config.yaml
arch: "unet"
model: "segmentation model"
dataset: "rendered rooms with furniture"
train_examples: 72500
image_size: 64
crop_scale_min: 1
horizontal_flip: false
cutout: 0.25
num_classes: 17
norm: "batchnorm"
hidden_act: "silu"
pixel_unshuffle: 2
widths: [96, 96, 192]
blocks_per_level: 3
block: "basic"
dropout: 0.1
attention: true
upsampling: "nearest_conv"
init: "trunc_normal_002"
residual_init: "none"
optimizer: "normuon"
muon_scale: "original"
learning_rate: 0.025
momentum: 0.95
nesterov: true
orthogonalizer: "polar_express"
adamw_lr_other_params: 0.0022
max_grad_norm: 1.0
ema_decay: 0.999
max_steps: 7500
batch_size: 128
epochs: 13.2
lr_schedule: "constant"
warmup_steps: 220
weight_decay: 0.02
adamw_weight_decay_other_params: 0.01
Rows from block 10 of a small segmentation model, named by matrix and row number. Each number is 500 + 40 x the weight over its row's rms, rounded and kept within 0 to 999. All counts start at 0. Numbers have three digits each. After the name is the row's rms in percent of the matrix's.
Before each channel's rows are labels from the 100 images, of 14976, where the channel reaches its highest value: "strongest on" is what is common among them. Only what is clearly more common there than usual is listed. The data: rendered rooms with furniture. In brackets: how many of the 100.
# convs0: first 3x3 conv (model.decb.0.0.convs.0.weight, 96x192x3x3, each kernel summed), inputs 96-191

strongest on: trophy (56); flower (51)
convs0.36 087:522477357534542528444360494511460448434541523444439540491489597553499609509432461522500471539500455452430463586501546527512516470479466533547585406453439541406488576510481487489445432458491494514433566511519429438414545461445483539499528586560480492507430531462470482524524486513516535453

strongest on: flower (43); count: four (40); arch (38); trophy (36)
convs0.92 090:500465452488445402487390551528454496503479435473465551420452529389511499474409492489485497558516523422482616480464563473514461459516483635537548512525450454567493514535480490484525394451541467478505480516612494522488521479581505422477473554528542483528420561456507477398562440477480546521

strongest on: count: three (42)
convs0.44 093:487476524478476513452457438473438484549528538452494517565459511448488571458394512551486426547456519522513527549489525510495484517440396511566536452462497505497519493538490511487445558488545420473469459493462530505495539491457467412478555575516395506517419480563480443429438473455516556489

strongest on: lamp (49); flower (41)
convs0.48 110:455422447466471449497552543527484523474519557474521489476494529466470476523539535452454564477516494488431513569448530530535492485531535570524563492474504547514465510458488523482475501490465506471488500519569515451503473424549500509488530530490541563539424511471490481509532481463448538475

strongest on: window (99); door (94)
convs0.90 096:522532477505580487544450476563471501446496461555462537465494552467487507459499457548520529476475457508530456516529481484410445507535606508506495484496540468507477494469536480389516484517513491458457520469463529406498523482471481547456449530478448490523475498551492507531482466497452468456

strongest on: door (70)
convs0.61 078:487423524493455543501410501509453551544450542467518508490501528513486565524499399516488508501537438529448553475515507500487505495520465526541550432485525508512535546482472489504394465466475465501482526513477527520571488497455518405539424567549430496458371516574509496545532506468545486477

strongest on: umbrella (83); largest object: umbrella (56); count: four (51)
convs0.46 107:558524466507553520476498556473539508489532509492536495407491487509477533440514489470491448490486492446435392388453432460510490532535521457518456421460554520397538503521496503472541538585513461460451480570542464514438491525542461619519502383519549484466494445501473566483473511538441491513

strongest on: dog (33)
convs0.58 104:527426548505409481533489486571493573533481453462435537499546519562517539579507550458477409472513509445468493551473576481568572516508493591540487471453489509543494570497542508475480557518466433497557473482520519469559430484478487583478423476412466509521476452456494451462520507450564526502

strongest on: trophy (71)
convs0.71 097:531425572501506510466398521448534420506485551523405480508501495504509497451476557507469534524497503497489546470560539502525553544512457503545471467506524516480503540466463481462480583506522507496551478476443467563538500440508520396525578457476380460442421436530530537567471527497503538483

strongest on: ladder (36)
convs0.5 102:484454474508540376479424462599466477545378514467407529574451363482480411555547449463518443544510503430524520516551503477543512549466500536522456557514523408447593567477507515512578510493493475470537475484517476517489461411491511489523399505487394510539472519528557536525502517507562451491

strongest on: barrel (100); largest object: barrel (88)
convs0.93 121:450532532473430486465451441508443499488360463515494472540457429502480489444482435486457464459491555482483525566491516487492673455508565426419580525535561407440450515556537497491512578456555528508528546521525494413539513452459492652503381478474412520502433540549477475536527523461473488495

strongest on: umbrella (59); lamp (52); largest object: lamp (32); largest object: umbrella (26)
convs0.66 095:541445559492483436522497494425525434473513513442533460458433559473461503550458498429528516497392442562424481433479512479545462493473507394504524538449469502636523467511478541495453526533508459509468458562529482519521457422444529478460489493435379507459425411545498402454510486515445487429

strongest on: umbrella (48); lamp (44); largest object: lamp (29)
convs0.88 096:549505537523517560581485557472421547429554510493512537504430570587507534479451445462533514505390400525478505584481425550526459497551475425547478549405462512503454499461487530500428486438481449494439544482586503538455389473485485478476483425569415634496431524491454535425455475457446552497

strongest on: robot (80); largest object: robot (52)
convs0.60 098:528529486476404547491463563519552447446464518491506443478372521534505458470460507449470516550486526541452529461448523523497476465530535607507494453534454529494495585492464477536456476505497454556458506523436531457578435545511532437483529490478402472426498551497510459483534526477527547423

strongest on: flower (56); arch (42); largest object: arch (34)
convs0.42 083:465442543459498474485519488488527387476472446430488460472440504412524483450447474507459521507449524462455554405527477536611536469584480395463487511445539416439492469583524453499497568488501443566525442515509554534498502486483486477433477439484450460433478493484490533459483509488494538409

strongest on: flower (55); count: four (43)
convs0.82 090:544430523512411441463485528482485540563492583531456493519582499516470495457500543490531518525478493478507482443484488514532509492485422499440466472496512417462453476492561513475508546467481463498476522534501501508486494489491527587553466468577466487467489428543484562538486453477511523504

strongest on: arch (67); largest object: arch (53); robot (45); largest object: robot (31)
convs0.34 092:505478437387488476524505466512458560516500550444539469488450501482540479473409503520510448525508543498563472527515481598429450463508473522545494449433540445477476497486458496590570474479526560540446473564438526402536569541459520449547442458605461521475415449457549539558511447506514504518

strongest on: lamp (99); largest object: lamp (59)
convs0.35 081:411514424441544471461449482525481529460434500441457445517477529498497389567471514469504555542506467445391507514562486375464460541509616510522457610544474459455491500459521495459550500467560515514453495552526468465441419494431466532479422622557580479492449506455474540523597592526488418445

strongest on: door (65); ladder (38)
convs0.4 090:507455546467498523443531460562579587446510512474481531494506550438551571547446479586480491495491502418438496430489592498470411533498498491518463486483486493448507544442558483435536458466545525466466468498367539514502438520490497474521476583517379482566375448505456532429495569492478499505

strongest on: door (73); barrel (38)
convs0.20 089:486580424503490492437441481565527435504549416460487409488447469437529507446485476485439546542435496482454567445515544460611590525616520528559550532507432468403572501460469450456455471492495512528455533453524506586446490453557481478480502611529433529521491514430521451488523495471508449493

strongest on: window (100)
convs0.70 091:479503530545382463468397469476563501481550516424527492527458488520519518511470511532552467475472477539568437414465449523487421508512577463465487507591494463502480462510496485523511483473548550437504566475524440531525536501429423503468496448472429491544422520483469482513416538460515522547

strongest on: flower (68)
convs0.56 080:483415429494457513523483466520488399442502465455488539519464527440476406481467510569485545563427451491556556518482563507518487455564555500435584563470499447490512596502556485507510556530522431458532491546513480486545522488409480490487495458465453529439404486495488437532520498486511396501

strongest on: sofa (66); largest object: sofa (58); chair (42); count: four (41)
convs0.12 115:562510459452530509480524517464572591620561496496507529404487483507461502430463394501455578400451465598537394485476486490537531497498490451468352443473454574548549358511461547485539436469523468495496456530543487525454481537501521433487545415587548483460506411561513542508460535553497477551

strongest on: robot (66); lamp (41); largest object: robot (37)
convs0.85 092:526472532482414499498466572596525539510506518455504477512484570437459555455479519548496464547554469529477568488448522452512458471477499543509525457457449458560455481495508494538487483475551463445476487459497493433551478546441478375525336623547491408455407511479512456424551546494530557420

strongest on: flower (72); trophy (36); largest object: flower (36)
convs0.91 094:464572398523501594490456518524553481427504488509458501499403532466486511482507492517532489506473482486538565428408493578606449581519509510534537512533456562530489637431422531534451430483508516570520489449490532486494485546519527328478475506547461439512484487484525554439484541509521532455

strongest on: umbrella (83); largest object: umbrella (26)
convs0.11 116:496478504468518492542550468498497436495551478491544447533483453471494453504524511468458559520406438550429495485454473468474529467545455406481474557524470527530530428525511456440466478524502507514542511491521508475525606404542518530502563475464481484461506471495572457534570479522460473486

strongest on: count: four (49); ladder (48)
convs0.18 081:507526453504512496449486459469530436508421441524448469503476478606534561453489473467499474473477426455452505507501523417552595525467517524498577466520411517403505597512472512507477486499482514426507524472535489527548486406503488496447509519460383494461482518450532486491529481501515490537

strongest on: robot (92); largest object: robot (70)
convs0.22 112:472456454457437447481535429530656520595412440487491573548517460585495497491519531537468409480447513492555425504474570517522476551478515428526515543464535570451539474424484500425519510490459462428548517463396484440475441515491510528492551435507434499676433601536442566471455566481488531529

strongest on: robot (81); largest object: robot (61)
convs0.63 081:501494567529500477598481545494476584455540500529471470449430596439457499488447515432528498558490502439479510546417448607525424474537497456519451515422478453502556525463527577497418555506530414511439412542492504487541412427507480497543410502508393564528457498452482437423541496527541552481

strongest on: arch (58); largest object: arch (45)
convs0.54 081:475502468456479385564519489421438454507418535428434421453463492360487512519418464496467499572489502499526516484429472540540495494497450414542472514506541407489508574496499484526546527460511469511524487554415527522492495586513564505532352478490498537487446639473542519508436468495443490544

strongest on: count: four (59); trophy (38); lamp (36)
convs0.8 118:527492499507557510491487524489425460483546439483407443550437495384521532485449445517460627496457434507440532494562498483420455505487452467436438549568524483475528508498524487451511562383500507448492470456448542538498528429460540429524487492473425515522431578514487490550472535493496485453

strongest on: umbrella (91); largest object: umbrella (37)
convs0.2 085:535535530535440495567457555511411459434585404455540463521459507462550567475600444402571422454471493577483573487490532522493453543567421513485487433510415516512462545476491532466435471434513505538436553448533507562562537524593509500537510560521455433518485439439473407445604476420464483487

strongest on: dog (54); chair (49)
convs0.37 092:517537423506541475466500498550524512429482568518500468451495450470460531570500388442546496533502415495402510523473508468407541509526465550379524459517433514438438543484470540465521413496520464478424536498553487491493440495578480577503551445540515569428491415471470390499478417461527428554

strongest on: sofa (79); largest object: sofa (65); count: four (40)
convs0.84 139:482519477477524554538560484527515513531533503462480524580492502475496515419431530505477463500456475470543448524452590539526397555518493534531518551503555541570488475474477472493524520492558508468553447459516436495483575525480490471490617536508507525500454536496486516531492512513470517528

strongest on: robot (84); largest object: robot (58)
convs0.29 088:517525481447437528425488435465535501467594488427502488591389532463474588434423582464555384452453468527512513478514540598581461469547448449552466517422522506569435504502437521479455458481499462507396520518561452501534453474453514495568567404487463488485483404527478492436433490466481543465

strongest on: robot (100); largest object: robot (76)
convs0.87 099:528465487525510435533442459601518596463388503487432512567463517426525623482443474451479539535485523496364473491458521484522561429512422489479508461522447430531480510515506447536569587430479475593539615500439454472491412593471465388524382544541537469525390458492517454493501511509499493473

strongest on: robot (47); dog (34); largest object: robot (26)
convs0.74 110:505543508475532496451551551515483492490492462447479459556442518414476548515482468456486434459452433492398570437536648472491482540511465581481499537414419542559523476419434551399466577439498471381403593469582538533533470486504526467475555585452507519490444534475440444434553566495476516518

strongest on: flower (68)
convs0.28 090:532549533504476465469483507484532509465505542437494494534483555490530567409426443557484449523505523494421537285518564532503562515549498550472524494460492479575484552532534527453506500498508504449484537513561505559578538450461494482471573568530529473393415413539449345486571474471460508513

strongest on: lamp (51); largest object: lamp (29)
convs0.16 092:508568513506526461437490486455459529492433464540468494480486437481486518501449484455492518535458521424430476498562453451547555505542511518536461532481448582486524548456436492450517456548517471474438508452557502534488450445477557550464570552489431545531517436484446427534435502440418474579

strongest on: lamp (87); largest object: lamp (43)
convs0.1 097:512497475449485455497539430450563526494445518511496508463432472454480484490412403445439505443466553528489471582519473449481599521558568473434528502475413545457522493424465519497551495510500503530428551520351476465546375584495499382578471489588520514495389517473448469509537504537414461600

strongest on: sofa (84); largest object: sofa (71); count: four (41)
convs0.19 107:558599454476591441487497525464497453499529589551551478512505470478477429532522460504465497464531469533542457457548465484495496516472468488486442575504528518450502438416404534478485421439487510439508475442633417535501452475521508428523605397591491537487509538468466442437475468495501453536

strongest on: trophy (65); flower (42); largest object: trophy (35); largest object: flower (25)
convs0.67 089:525517493526467547578493458452622480461399513454445487447479538411514477488432439509529506530474456443461456396537494596551495483436486427419572490506499544527530423517512513450494489476526515449465501402446462511560436519407516415478576424499510525459483395497476432493490455416469548585

strongest on: sofa (78); largest object: sofa (68)
convs0.59 106:521515508445462455521471530387586480523495508470484489453472461475464431428444515552464569492452499547563484514418506532521578524485529420502526475429497495420496445500463533566455469460541572504502484546526472436586558506515513372544525460572461512563505466551463575432466511483456524549

strongest on: count: four (39)
convs0.13 143:527520490492504497534465529487502458533454480500493465483458538459527573501495446481507572492457323465464492541505421498467482492511520393478480524500519445487538458548498478497469534494435487488514529522440507545533469426540552430554448543457351487454462501551469514557468475495526463490

strongest on: ladder (66)
convs0.3 103:483434474488414463492449447465520466535464549463458547477477486571508478442507504555413427480493486452532461467431588493591564456491436555606523506434519458443495477499514510502432538493486494456545477473509459394485414492453503586514433478469415538579434521494509511387537531460446545472